From a checkpoint of a small image captioner: 22.5M parameters, 197500 training examples.
Rows from block 3 of the image encoder of a small image captioner, named by matrix and row number. Rows with one number within an expert belong to one neuron, the router's apart. Each number is 500 + 50 x the weight over its row's rms, rounded and kept within 0 to 999. All counts start at 0. Numbers have three digits each. After the name is the row's rms in percent of the matrix's.
Before each expert's rows are labels from the 100 images, of 14976, where the router gives the expert most weight on average: "responds to" is what is common among them; "patch colour" is the nearest of a few named colours to the mean colour under the peak. Only what is clearly more common there than usual is listed. The data: small renderings of single solids in any pose.
# router: slot weights (encoder.blocks.3.mlp.router.weight, 32x48, trained with AdamW), inputs 0-47
# up: expert up (encoder.blocks.3.mlp.up, 16x16x48), inputs 0-47
# down: expert down (encoder.blocks.3.mlp.down, 16x48x16, transposed), outputs 0-47

# expert 14
responds to: blue
patch colour: black
router.28 141:534431520439537445498582507524525540412557551564426527456490541456464479482499503417456491451412461519459484606431516535448406510487515441532415
router.29 153:467395550431472530532472537513465517457496517621406494484518455456502510497556525455434436416435445540503511569548585512492439468500584501567450
up.0 070:498531479582442430606437525489451463465466533474529439592510538570501518489563528448546470601438482490520527518553532526477524528547387392486518
down.0 074:531472594407457540431523524496551533504520484461535546415516506413537516543449534463439489432529574482504473449408543438447436480476520576519392
up.1 109:564495518544413517336496512490463479579548502533519589479501560445575467545502569486519465462586461452452499592501513509446493492537497548476426
down.1 101:535521535492457453481425449428553502573480400491559559447507549461564493530561518653553442443499533560528474524580496546456529498446513477556497
up.2 106:559340526472536535470526570502505522427532488551462534440486469463509551471522573439477461436432492558482443538485529532435460469423610515511449
down.2 110:575647516506465429549494411494494467506461476471476500542548448578459447473467407541538569571522435472500484460479485507546478586484455530443577
up.3 084:500505483449504429548497529439609453480526511417473502573483480430510444548559507529464586408557513548493468387586503426464505534470496425484551
down.3 076:493411586583469548458503448562482462555487561528547468413510488561515618436455527542469476529414527525484581551483443523510497503557443515471415
up.4 082:500532545549581482487588549529521496472547578536413513616569449507498441427483469539466459545481480502493478459520467604467522483420507630513511
down.4 094:460488540606484550471542549591524487490571534508577465560515545514556485516454518536515533546570417511456575525463490466482548487532444495514332
up.5 120:503348508481571570485499512495478520516472597570529471498490444471526479549526474421536535435485440440464510505564548460441426391504494417509458
down.5 120:546611518493437467477516502477500506474514454454525593527564484639478482504409505553521517574505559513499475460408436572532544589509505556527559
up.6 099:490641436568447445447436513480485473492461518514603541479506537465559532544550494527500477397598556431554470571516496514460575487538501482528457
down.6 093:486461589509522480475548435427547522549442521528501515491491584434478385477447439562523557496507573513500527520449585455413443506483464457605556
up.7 125:492541498505487491547548409434516435481492600462421481528506533409430416503539435478459482541416502526448442426555505439580530494465496425486570
down.7 110:506512492480520504504519574502411496504514448556473582489448480570574644498411570489464512535477522541512533513367522488428463541554507558467439
up.8 127:496565506440420492511429537497402494534452405471501601454513525416425512493556591539437543424508479460549439506505544543551514573547489508554489
down.8 117:487382500544610520477533494525625579510505574516494447486450492537552478543498414417530485473512552562489497503583421489433495458465549512472550
up.9 095:527536498496552415544531488524531454448479572475545478426524524400364442535528462466541536522419496554487522500436448496536518499432427417529415
down.9 110:511484615473470502513484515533437549442500444541459452556527505637518581534503472495508465616438488476551535491543540559556486581559480533458578
up.10 100:577610461464461400463431478529474491537405426465530547504495545530534513573508404511528504576542426601493494495525514491479507444533483424492567
down.10 116:426470418569517543494537540508533516533588503512484439469469551367514500525538621518520518453517564437485518574522554472463496404504482531497400
up.11 074:519535402419524541503434577514467478585482484532518566506446490502427461517475467515504499585527607501400559395459458518554481553476498568443513
down.11 083:401505509548506461471556459537502473523559524421502507522532503566532573594538569619512422479379472608504501525517516513472506479542465429466470
up.12 093:518430529444519606496516537527619490472429649488539427510537504537540566538525499480436472491499481529495505503552525533524507451476573384543461
down.12 087:542491500524501376404488538417407475434545438606454547478517530525424517495501538511556493543459481432565501455439440497453490580489445539510528

# expert 9
responds to: yellow; orange
patch colour: brown
router.18 154:553510532554519561470565525469465506444550500523476531565553438554584565495412514439559552557535535541494500426457437576515521575406517588452487
router.19 141:491483490564495594456541528447429483464528469593461514581543418597605557464461520499530493516499511526518517447507462568552493552422542595432481
up.0 096:481576515545487480401533574499444510562530437514514530599505565488591485455545642494474541461603522517509547503464517523518566506541519533570458
down.0 096:563484572539473495537498451507585504493512479499587472463492545579423427498496364556529431539560504482506501455575480402518498531544506523476613
up.1 124:518646504447382471517483547511478490530503539466555514472524523545487548477461497490487397478412531498476462498465505495541525614414525432602519
down.1 103:544432542521554569546533452375455505451515510568404495517533511452522527503450530492485534555614498556552483517506481441479433490506512519363556
up.2 054:347517438462549500518510489501619533549564525436583477538501467523535531500422467467488439503501500502596462522502546512383430501482554506537488
down.2 070:480528511430494542456519549470443551387453378452475465428545477510438532490577472508470517471487487436449514559406485444559548418481431553483464
up.3 095:471621596513453510358521524511438525496530473503495551602513533458487442493489525534499490545543530437496481555500551532639470536517537524516436
down.3 087:517393441572511487512450481417522451476416450458535497439521534515536452526545461545580551467556559550511473481526438487377492530566472490483605
up.4 073:498535600457466494426568514535523517430414518446631510561497555481503508523535487427468463548449492473592509459514526485438503498607415488485438
down.4 072:451472356415455577486440459480417532467576450545403500479525535501528462582476504493524472388533562471416510467534492502520537532480459489499513
up.5 092:503500503547500518476465465396486526529544581493522454475442475523393507477534512503502526490476537636460504471562371471550467503388532448443566
down.5 087:527468453467537533472556536547537453530467466564548556512505493465617475514474514460504438484426477419516468559483619534447458508448460586577394
up.6 073:484524562526520571493487414541527482469496554572508459508432464514506361415551577477510559449492530446427556476481474535460575445402478535537541
down.6 073:524462475557476512488476477358386524453465453507554530504501441539504528513479482571548457473497451482535424473580551527518530652541480524482432
up.7 119:547617526498495393553444490479480434492437538471519467559552524496419470499552474546511514451471489516506502514586462561573501584406481462532612
down.7 119:475388451587517618472612491470552500479569472527487490492461452530542518517446481475462492571556522485492494461451503397457470485550452551427417
up.8 075:462541554536423526554526445514452505550558548499640407482491550478387458526584550445509433465463532515489541479482538489529529514398505565519513
down.8 079:455434427536513496442454541450495624544522429568393586490534494564579562459417560521495474557504487484511504506448536546515504483557453493473430
up.9 079:517444504534617519536555487480515450445501626545515478511579496553511574491443502461577581537535420490488548494474484546488510540472366525549538
down.9 089:468596535387393467572433518540542467523525403471504526572507492536433461513548514534470489430462487488498509448521491456547524477440626479453546
up.10 098:507506511506429422501586499488465549535555521475442549373487499492420493535483419497456484531596578513413499537435502496536447602416479464498480
down.10 122:550510494381511491473569482473465485474421405520551573494555475508551575513500547485434502461520454523471423516549402470487439406513563505570576
up.11 132:580391537478590614529505542499449469441493509570480486542492436582549590532499569448539508563496430561440495499479462489534571508441497515464517
down.11 149:449565579448482423543466516566576476519543519541470569444551493384414418467498457484490488432443491441536497529497560528500449443529500426578529
up.12 097:560529497487516453425459490534538544550459348425490495498538506569479549543528463489477404541527494561475564483628486500519523486598449465515550
down.12 097:548481523605577503497469515545474466528510595551577467565428554403479532473511493529552527460582491440543502560455514485517551424491468512419398

# expert 0
responds to: grey; white
patch colour: grey
router.0 104:512564484507424407517491457552553513536485471469500537410451505428455428520478431597447535468557522450425421513448493464474526433566426433553508
router.1 100:476555514505409414474487449544542522464530523428550560453491500440433433511463421538480561501594539418428416559418450477439496520523491461535523
up.0 126:568472504458567412502516506553492530400549436478459415476558525490457489482501499397455511556420507529437412573383473517479533473568494460482495
down.0 138:502540502475498615539583505496445507503485487516472494527473470521591513486552496413466480487384457507505583423621546494575543557456529556421493
up.1 047:464496453561511538460577539542386490556555468486502456577583429449540456598482438451453572395501490526558520525534452516530428484464468460497488
down.1 067:564434509446520497475487557433489502483468445482541557452544515430444534532525398430496514498522511388446466565535506398623440569525508485510460
up.2 063:479511520448504429400533405477456499586505588540535516491444584523519496553507551607488399443467521573543473561495442516492470487521460589507474
down.2 061:513466506569438540432507550614520421468542509411582459427505560455515481468479423460571469443540463457578522458518465450493518494448604509486469
up.3 074:591498520506487566504507506485557489447427511420425497577547558570547500414502475490553546567500468520519433514487464576561505483428474636479564
down.3 079:400486477521420418442490406556478489574493453529432459489516498601508487468589457534515449474523533490448498594546507533421574505553576503464481
up.4 102:568520563550484563566528550524482551520437562477603502498492453591490487468494457542543549557465533491500508417506376441472550487423471570531583
down.4 098:425505504453448398464461514531451490509522470543524527455522592503473432432530561474491411466495490513505536509475630496598439494590560520583472
up.5 141:461503462610487471513497495528575488525562554458521493419449498525410407480504469464534476453540549491513465536489473481384550428417491366495489
down.5 137:544550551474466518427424542431408487529396408522517511536543517489541553441503481615511488464519468457472468531526488486509467534560500644522553
up.6 049:338539500519490538527536509512563539510440562521497469516499574428477594421474433498555476524484405520555531553560521563515536547463474557481436
down.6 063:500414441534622444503600568582498525418500468515425570501515523496514600520474537506407459532467444475490480505485517475513457495464476561587553
up.7 093:584547456442478496453495478441450387505490393490480466527585529482472550511546627533539496495466501465444436471481467512532482519573476435613512
down.7 086:538472483478566508558572524567606475469523601468512490419486476598522437534508439384511499519517566523503552553498521451493524441519491421406517
up.8 097:520602547468494466508453449510529440504483497586476419425529547452466478530473547554449455450633437487485442526591567506530452436432518505545474
down.8 108:497477487614467522411489522396489553530480483448548478478492520567496475447493435554587473533506563478463500464451434489500607593608450524501529
up.9 089:458576567475561551627516531460547493459527467479460576434542504445470432539534470465486527454518498468575492469501509476413457404490559431581561
down.9 085:479463511489410416349540470496486479573521503509513559494439534562478468522500535600490535532491536539481500503570441557522575588588425503469490
up.10 129:489540421530506548561446479447480480490460408460553442523489490532469593496566506544497437525442476484521445442586488443547631498543442461450588
down.10 130:538444505460492438518544517602553474524542563516500577461524428498450512541473527378480527523481528546578479469441533519425443562474550385570458
up.11 086:557420495441440448516503512502486522489376456515569472403504455474499425454582486474621438508457480451487497553575510506468449448506563536550447
down.11 093:561544583473542533532507485520547456400474519541553396527516579532499536484515496473496541560568497392445580527475478456518597604486445467465488
up.12 134:549519496484475507514504451538522508526449450454580575423548516562519424463410428579591530516625483491553447467439468507489538412544514501483440
down.12 126:450491558543473457416448521526595494585527538519530400533443538396400477545569482572523505503559534470434530536545536479523493516454497446541575

# expert 11
responds to: blue
patch colour: blue
router.22 077:405401514455518551521476462541574484483457557599489434471494458469542440562531410440476451461499468483471495492488574423429475442422584473487492
router.23 064:444448500558492521466510431529519536516528588623560490430469555494522462554481446462455547474561541461490518518499600469447500462391515439563410
up.0 131:523440522395426470529472540506435540416462404468499553492547423478470465524488585567527480571470549564491391476501455413564539502533512508518527
down.0 117:504521473556556542582499447492651462499602517498458404556441590497504550532546488416563566505531507533494545475521538545423456488470490466500487
up.1 111:570436530516515350525520554483552489518497526537469491451543525561436480588516448452567532560512471496454437506413458548462471491527455390553550
down.1 108:509548526464558609496496482489472509509474481503571466577490516501471518441531485560507483452478515466467532456649494497597627523505594581465549
up.2 081:534403496553527558508435474503451552529510471502606485563503578514515550543532468524518411562485552612485504542554504585489464522526427411474572
down.2 083:464543476473488549538486582432535439503550495452487542429499452443595498554484561444565533461488446465546612517546463413494436506422573527524434
up.3 093:459574437482583487593484509511514522496503487456600507530535397562531542491523571430472525528613493506508472472424551426497575433567545496549518
down.3 112:563533488488490456383559455621426520406482530524461546454470487432478402531460501499540470497478524463524446553517439573533406528514523466563528
up.4 086:537443515435486550465485482555500490556493499510514542455457429541623546500480479444426430512537508469432533555542375387482483451449576463539496
down.4 093:550511521588461500533598471456462529401487490483544512395501430504428482510472547527587500482412487459497456457367509570492513587538498475511515
up.5 118:551581485577462498404440448410458439536492398514442490586547481546489446435510474570513508535495407485485441470546451463550532503447480491473572
down.5 110:489446479400450473557512538494545557540444591480548543468457555467484484553455505473477466394544572548501489555526520497486534408500521373542586
up.6 096:557385461502530550465428430441498502463536476430584448501448502460529523485466464504550449536526530523511497410566372452481475522474492521393560
down.6 098:478533493526421382546554588466509496553528508577491517489511481592520491520462475408461563469445485490506577541444558539548498477493535481643446
up.7 058:433546456565477537532516514493467484437582473581484403441397551557526501441417533455454468422528415500539474514432596528462487520505458514456483
down.7 070:532508564394423483531463499465426489488457521477443439502488463530538549531612473555551488444404504485520396472454437495418474463421552443518502
up.8 107:470568467458428511466567472475544550563448557460584604461463519568455499619501453494483524518473526564582492467483531486489467468398561563482551
down.8 096:531391503464547498462468504516496507504475443508502416533489554425528506423420542452421524470517478395488504555522521540564560486597474457621556
up.9 101:428426367526512539501505513531606461413502573530482426489521428574502480461500457572513481502477415496507421489473492476479511386487472447543484
down.9 092:573578532526461422496431528487393527566513517467517550462510530431398518441469510494535513559538514457416532527528487577481581589492484596541494
up.10 114:604502497410430431510461468504461489548424491442456571462514520620475536484533543546486470499524411529566449427528530569530393480481514499542528
down.10 095:465458530556494443498455563523570486478505469521551411519395497425513427491539584476534478501535525478514499606452485455461654492449445491457468
up.11 091:494482596484459607540433582591569449573513521475461511488470420460506492483462490437519418517492449485406473489523432464506455491435567553573505
down.11 102:536544499561493442528563464462468478438562511526536495389475484492487489503495498475530521582576539513491538538408413439482598521592523463461627
up.12 108:529656426511533561501547424520437441557518549439494494535508473495531518462488574515561520442608467408498419486464510471528498408504493487516529
down.12 114:474479565476484446412487508497560545526400494505535527377515562422505445506497443580536504441491586523417427559575492486523474572451470471540505

# expert 1
responds to: white
patch colour: grey
router.2 083:383413558525600576442497543524498491479589555580496420495445504481552520577465485485508523496520521469506571480480580492402488496495536500470409
router.3 099:417442438457545501534424501523479432399446471481539467566472428455450481519502457595454503536452489551468519521549462464436532434625527491525566
up.0 088:496589438524525467555590575545602504520524540565582454557447465529444504577468555405504472472548523399493469469507494438440554521526458499513522
down.0 104:568486519519485532394489463604419497516494505435470492473433552426491562454487468566535469465484514552590468490517418577421545445561537434545535
up.1 097:524487522522636464496453528489590439470505561435370415529515518435441402527562436496538499471532468498479462553471549542446457458506472527524480
down.1 126:456544465549479490526544529500410533499505450497605506472545478579498576512481485544482567515551568421468475440623478491534601527544555462511599
up.2 079:541431431500518556420531564583507547504532498487529491540521507542497563508467473491380483437582611507530470484508452548436399489607536469513498
down.2 082:371526595433522521481510590429530544440515520473503617559537481444562489481446415492524469501523506465527492552454512596498459534457538474475431
up.3 100:424434522516508571583480480541508594525512537542535450489582554480418458525457412454457439527440533443501471498524530492505486351466578478513521
down.3 114:444567469458449545490434495456477432491560450419603525416527421545468537396550552497544471529558485418498541539484527497448530554567444550505517
up.4 097:408472447595493528541550515474597553506466602385535468386484516542509506553521503511494530512471512485444460437491521478534445553478400467442470
down.4 096:502439567407438518512472493562440509502429473544533523533513591462469463429476551511467483374550503495532488494493532551457494436516524592637530
up.5 091:433551508479453454533451528534515516535452595571509556449585507508409490489496388523543537450528445492546580606509570549458552448559458485522490
down.5 105:453516520501471555448450472491513544489552414444595417486517487507583463537448579569489537630513494517524485482505445498523559531488422617558472
up.6 117:505466512427461539528432598497436545500469443481432531479564481388411506484485613525536449557462450490454454540544491498545488550493489487555387
down.6 106:502583551472526502453531474554584538454524533430485415567445506546407542547486469445527499448495424461492539494482505478458583443471522490534653
up.7 118:462590580503441515492463482555446486608516598478522483550514536414469403464496420496526429527488534421563468488521564451495484425514479420521468
down.7 109:509448555492550457484472442541534453468418429484514513468488502548511535516554578593537516569547428476350496516450424530514499535521451591516572
up.8 127:488448448633578487490458447518482469453528557481453475494539497494495478440465478563561580599515519523378502531512503531519431528483472589408549
down.8 103:451481430440435539544567453477483591484519409519544572477542468544552597540482448404472441424512433514522497538465558519498571427505432502492526
up.9 098:531473546452519522555508559555607533459561511562494447404449539468454375567483447548537460449557490590481528517533526575456495512557557544498517
down.9 102:467516443584499464455538488419511442574520556432577579545561509515533592518544436478495577536577533463454547504538573454496521434441571504460536
up.10 101:541475536347506532552475511533490529484400507525537507562467484434525542508531516529582445464466445502476597567585473494499464530437541608550488
down.10 095:523589515555478476551555514481560496498486492474471431371589527545507447400509549452509594472566553556489526505396483413483562509498524465484487
up.11 117:549550561473502471500566470576496512580536431502459500492448552497479437474465392509552480509567550484356532460437448461509462539409537539516566
down.11 113:503478414498567491448506571447549492492480588452515397466462539471621499555528531420528411474550494567514477515535583539476546419486534464458541
up.12 063:487512438511521513479511577529474579462495467530627453454453497511505531546575438543429436426493532467609479527466479533421475513401433502440450
down.12 082:464623519489538533496499515453463483520491567431503550536633531434491514500550441438481574522435520440489556560444546498513521430567487505587574

# expert 10
responds to: white
patch colour: white
router.20 093:398481482484550552571509481563541428534496544450521441541439538495437529567558465392435501495473504503532560446536541479425585401474488437472531
router.21 102:360447547528608559552538483547581454490514575487566435541434517475479480595520466429481494442511476485491585448523538467457520453459462488491484
up.0 072:509438491446519471573482432571466538471466585535514560419609533479513509487446390519516423469582477468477495491573471377467455451517470496499496
down.0 086:475496443530372496469577492501532499478513471562481339499495528574488504461561524468474484539464538554429482453453508555414519410460496511514415
up.1 097:545412514540516489434576512561511500373553547462433508502467562456471487543460503448583521437526429523417519538548478479497416465523474422569554
down.1 099:490517450501466536522547499421554504517572524542478543407552488449451501381464484452531450451461471437596495570554508563457605510446488548461428
up.2 106:514424552498511523514456530462433505453443457587387454559467478496556580432532473499589487554435485587468535490584514420527482517567456544540518
down.2 095:499468453460560487492577419485467488527545611443504498546497598550484469520523544419535495462453512530499568446523441437529551479451482348555502
up.3 120:479397476467452451547531492492504459459465530435444476493514416533496502471497488499554576566391525640427474492559457439490551542480547447451562
down.3 120:563513412513567535588433474419508500540583533499551477463467525506561495470496508388381472450534502461521517459513489608523460462527422457528453
up.4 098:577547555528494473549492464460551484488550510601477390551521509546505459587504476436479563527449581581488517424517404528531515539450513545409535
down.4 117:514411456529520534441524489490440475517454424449462501458500469585538527508627467467471442387450431506506501445479503544513623511489524405537493
up.5 135:558433454427495463492432509420390489489437451473510471496531424525476512456495489561554455580430502507456388553503445508553517531596487505519587
down.5 115:507613518508479533566543460438558455523559600543493539544451576496493462533514508511451492459502484455531540401408556489519508428383529540478430
up.6 059:392526540371540463453598486478444510434502472505578547467498511552563532572489477435439473494536559371542513544544511537476484538502469525525472
down.6 079:407557519579484468441455519411472460516507501509383463531525415502501543559487452453465477572433533542528537532455515529469599471541531601457554
up.7 102:453515628497466572559540553657474510517419495463585541462403551493435519535530542493494518526497513492460489530451532462544482556532508573460494
down.7 102:445433482625494429430436484622479528452583452509532464539491516536548489484511478607536525531569537451498539508458453454509503472480564465540584
up.8 101:563467381493429537550462472373506569534471459531477578518465518416505548486512424558560518451521546554483508511563570521472488419528535456474446
down.8 096:484459543465526595431471535490546569521459515514504459586477443524589461438449640421465445503450436442511466476468515526536529454473478484539408
up.9 103:439553388579444533533460535602523503583505525395597524474543499504567530461509558464452511492511466444511565455506534479450542512544473548576448
down.9 122:488541566456529465487467483547462515488426472480450453502433503476478453517397444635470460596518501478526490503451461524545371482539517564523600
up.10 095:489457453516512563497479548634464565537544543557507538430449483496577432540491537368516431478369492525520465488459453469503526458530543483509470
down.10 087:529589501496543463490512533469484582520596561583492460443522603507478493529463496441470495537518553507561450434443444459546523511586484434584601
up.11 097:532550532546420437569475480509537430579547378543498477565515472426439552501531500384486463433420474442458539491513473530515493445472466447557518
down.11 094:495583407387547480469495522574470492469401496428494537497529510505487481460607453531472498430570504546544489511559513448528576494448533488384528
up.12 090:550502509514480568604539549364481583489527538463538432512498501520474510468427506492554505522523388537542507489571481542527536406401471512427512
down.12 091:403405493420516500452462561451443544451511451546587526518517520504518576469572464494582492465462447453476531402565582549493505496484491533523406

# expert 3
responds to: grey; black
patch colour: black
router.6 049:493418480447511532511499542502431502518491537631457550406465643501549540506519466499469459456507525454518551523496589519475475547550440583573460
router.7 052:490490413425438464435492511486410508581512512545497529489526630499472523445416545478414432503422464446460482481517600478481530497572501557512453
up.0 103:561459421443610470542439496487557528432505547426489432478491463531447510452512503472537410558475399505458505447509432458477543478475413480486597
down.0 098:481552578465403595449555468580452473529468450556510567504454454541501463592516475535440557504527496482480497440452543497557513459519568444460381
up.1 113:479524535437527500540507522500400508475427590485483539496556493451395558458506572544465534492481511546528462478445524572540370493455527508632479
down.1 112:517435468529491566538540513473490450460475489440527520450472530643621507567505466434552470483502510517457517542612478553461503542446479512383539
up.2 111:496558507545439493449554477529577578529485498501486547454483441500526523394489407511498473408649511430537491458538457476498428515520405483488448
down.2 110:421412513432599508603522569469409479525506479512482543493469529442518569537467599457432575467409491516532459499452558524499495501504484459574461
up.3 094:579597584503479432495471459496487501471536541525432497495503592555576412395491455519544533452451442602506497558553572520533509542492542561502512
down.3 090:436453435516473543477424502513493493580415456487488373479529546471479554559563448577513474489572588458511509447376479501489520566483472501512559
up.4 094:453567523587476490398540498499489474530478429465497462547524547431441480490515525541431515430607452490386466428466567417480551520514424499484528
down.4 100:431421472490506438672499427537529500431520536453578572497416466527534537525471560548505427542472471460529496512506508500493532404483518452455458
up.5 084:503507487438529515505480564508541499486510494472447439490510598509502478525514471483538433489565511559648563558559428495546387506457475421592429
down.5 073:537443483595471558487476470513496499511515539480557456582514430555555572466472420483483475445527517524404555565429600448483574497489521569437422
up.6 143:554486514477458463488438498555410472415470527528400512482578476469511507444452546585523371524436476481445435606419481505545500490540501533470476
down.6 134:518610452531513532478492506425505532600434473484531534504477528469493482589537437524477577478577479517487496531628557467497472551439449501544621
up.7 050:391516432547567506426486502536533463508509487497616495543499559520517497482489405436477515502480453549612567492472580610467418477489512480450506
down.7 068:467488559515610553487515575458494559539464433595523573474484497526431413480591490479490473432418558495533487566500542501577505501547524510538602
up.8 111:474465541447402505525523441549531469440493578430513498516504497485460464579588467563504632553434485621460480457468509479435567478525492492447494
down.8 106:486509493499553501554486488523451496578589468601544473513534481567566502465497559454463435543463511473527584503466504592537548456523516549620378
up.9 087:508384493555506488404543493445514414449545540436526531460446482489550542492540464374501519490503513548414458553473532412494502496526476417507593
down.9 110:542515501514634478602558464554469498477505474528464503579543526394395489542456503477459575524437464501469565514510450541546554511585553471452517
up.10 122:555416512340499548493451451393417444461438525524438594487515446569524532496491477540510510551546472586546488491495479520513439492543533494493534
down.10 110:555576549583512461427484509543575450451491486498542351517433563453505402452494471489535534538464451517439539507505434481468541498416465552453501
up.11 079:556532564426583489497472490516581563421458490556531546471506506461511424478500447343509535459459486512536465558501480507478506500503615600526537
down.11 077:518516552526392492522507440493512548588478492411505410578409507551391559508486475544464416536451486469486521467464488507432499582468543491567447
up.12 116:476453568613300554417491496514525485528479474472536540413470481495513531476566488547519474508487502516449528540534509433487542446569479533462534
down.12 107:462547564406599522624498550543451421468557544502462423581505514483532484481498488561416596525474408491509537475457542490484430516500499509504469

# expert 2
responds to: yellow
patch colour: yellow
router.4 097:425445541503606582499578475563546512495564596530547462498476541529516469533486458436424486488547532441555619530518518535421481463479531522482420
router.5 102:373447510526635535501540498548525479497561620520535450509460567542537497565487489459457483461557490454534596526515495570420473475463530494496444
up.0 080:462450518542553459450503510490494425496433478465464585520446461540472526535499490505528364514451403481506413519464564497489542502404614466517419
down.0 108:577565544481445427549401513493387461490510455571499462483611491447503546473510463622505573556525417477545530537523483466485505499483484510571487
up.1 115:481511474440431524559518450391504555519442503564458463447401515485444430538524513557462561518463472555437415413609506519489469443459487487554517
down.1 095:509499465525537511490446563460561419540592466442619477546510578503568577464473543491572445417540502438498502596541495457435493503518536455441466
up.2 122:463392545475446465536506508439540472508467469447519497500541584458496514443539440505479456530413595616486532556547453508481502546604432531477582
down.2 108:398554446495600555560494538571543598524551554543506496494468520552574565554492464502502585534533423489511519454473440512503542403429479533466464
up.3 108:506534498505412472497486529562494479515470470408471428530508555603477557515537446522494518441515439447468614585479466581524513432577416439521550
down.3 106:438524517488490411495507522472476570478543532592557510455416556427490428546528535530492466476465577492409458462594447505513430497439569551544582
up.4 102:522484497438489500418495527558506478495501550407537543491418467413489394534535503501351533512489504492478485469460494566552417502466435509474385
down.4 110:508508531443480507534502470527518358406557503516577486512552510555469595504560529500606498489408467529505574452547525452520514551611464523529509
up.5 113:472478451449496403529475497394486551605465465462467509460494529456481501454504415552471458495502564641537506538538504522490427464454433560481584
down.5 104:473455431599499500585522563523578416443443572501554549534464603553573503567482501505472447518574443522482494521414475521506526496551486494506406
up.6 086:481489484532374532450434509476578486502619520538493510457523503522510469521439531467414443514586514557482503549596457600430575510474454475531473
down.6 090:489495500477569408462486504544501458479454547532514475504589443392573454522502466588438507482427552470534532562441465423574507503572506532603453
up.7 088:438460545513563602437425480513503476555558482490466623485483506484500551499506552575432424541602565478487478420433474547487479473535469525532425
down.7 088:518512511527480476467419565544540497470481491577497527482501554498510452430599433529584417520471444447584530628541517492587519532398478518472503
up.8 111:533462526425507420505525536539604440437373498530488500455451533405482462543554490467501468571545472498557439465583493462540476488566425462466554
down.8 104:506549490511495556581509478541516516569547501449442464537527492601463580410541516476583494453480579516441559443467500464417553542427585474448438
up.9 074:425477458564567490499513487496542459419493501501466545517426524504543524422503492581417523327456595525539556456503485509562446518472513501535446
down.9 083:509539482465431564539498459536397473566473503559417542519602532529464540565528513618580503407483494502445422524410483462541499505517482453482524
up.10 073:485519471501535539473564485463560560602549598481518555457485606597549526518496466447604450467528543551441545490465470566454499453488556419500484
down.10 079:436441512385504634492550425559487502471526481597519497471522419443603520524451518499489484416498445551505434508498525433520465497545540511495563
up.11 096:471542471456405561477449601499501555457467444462458485568469450586509413494499438479521463541459529585490555451475402542528537533494553453473594
down.11 096:532491493534613535503469436415469481408438538508500554524504461540508448454474552388504572488491445566542412504528502483567446423430509462430479
up.12 094:486500502602527472483475462522574565488447496553505537480447499527431439589539517520459508593478606529500513447447425559520503595621509482450529
down.12 090:568490505362622517435497472519552490461478509475469385570478509609486490470448499474485552460488439485483470523535488448518598443448544502466525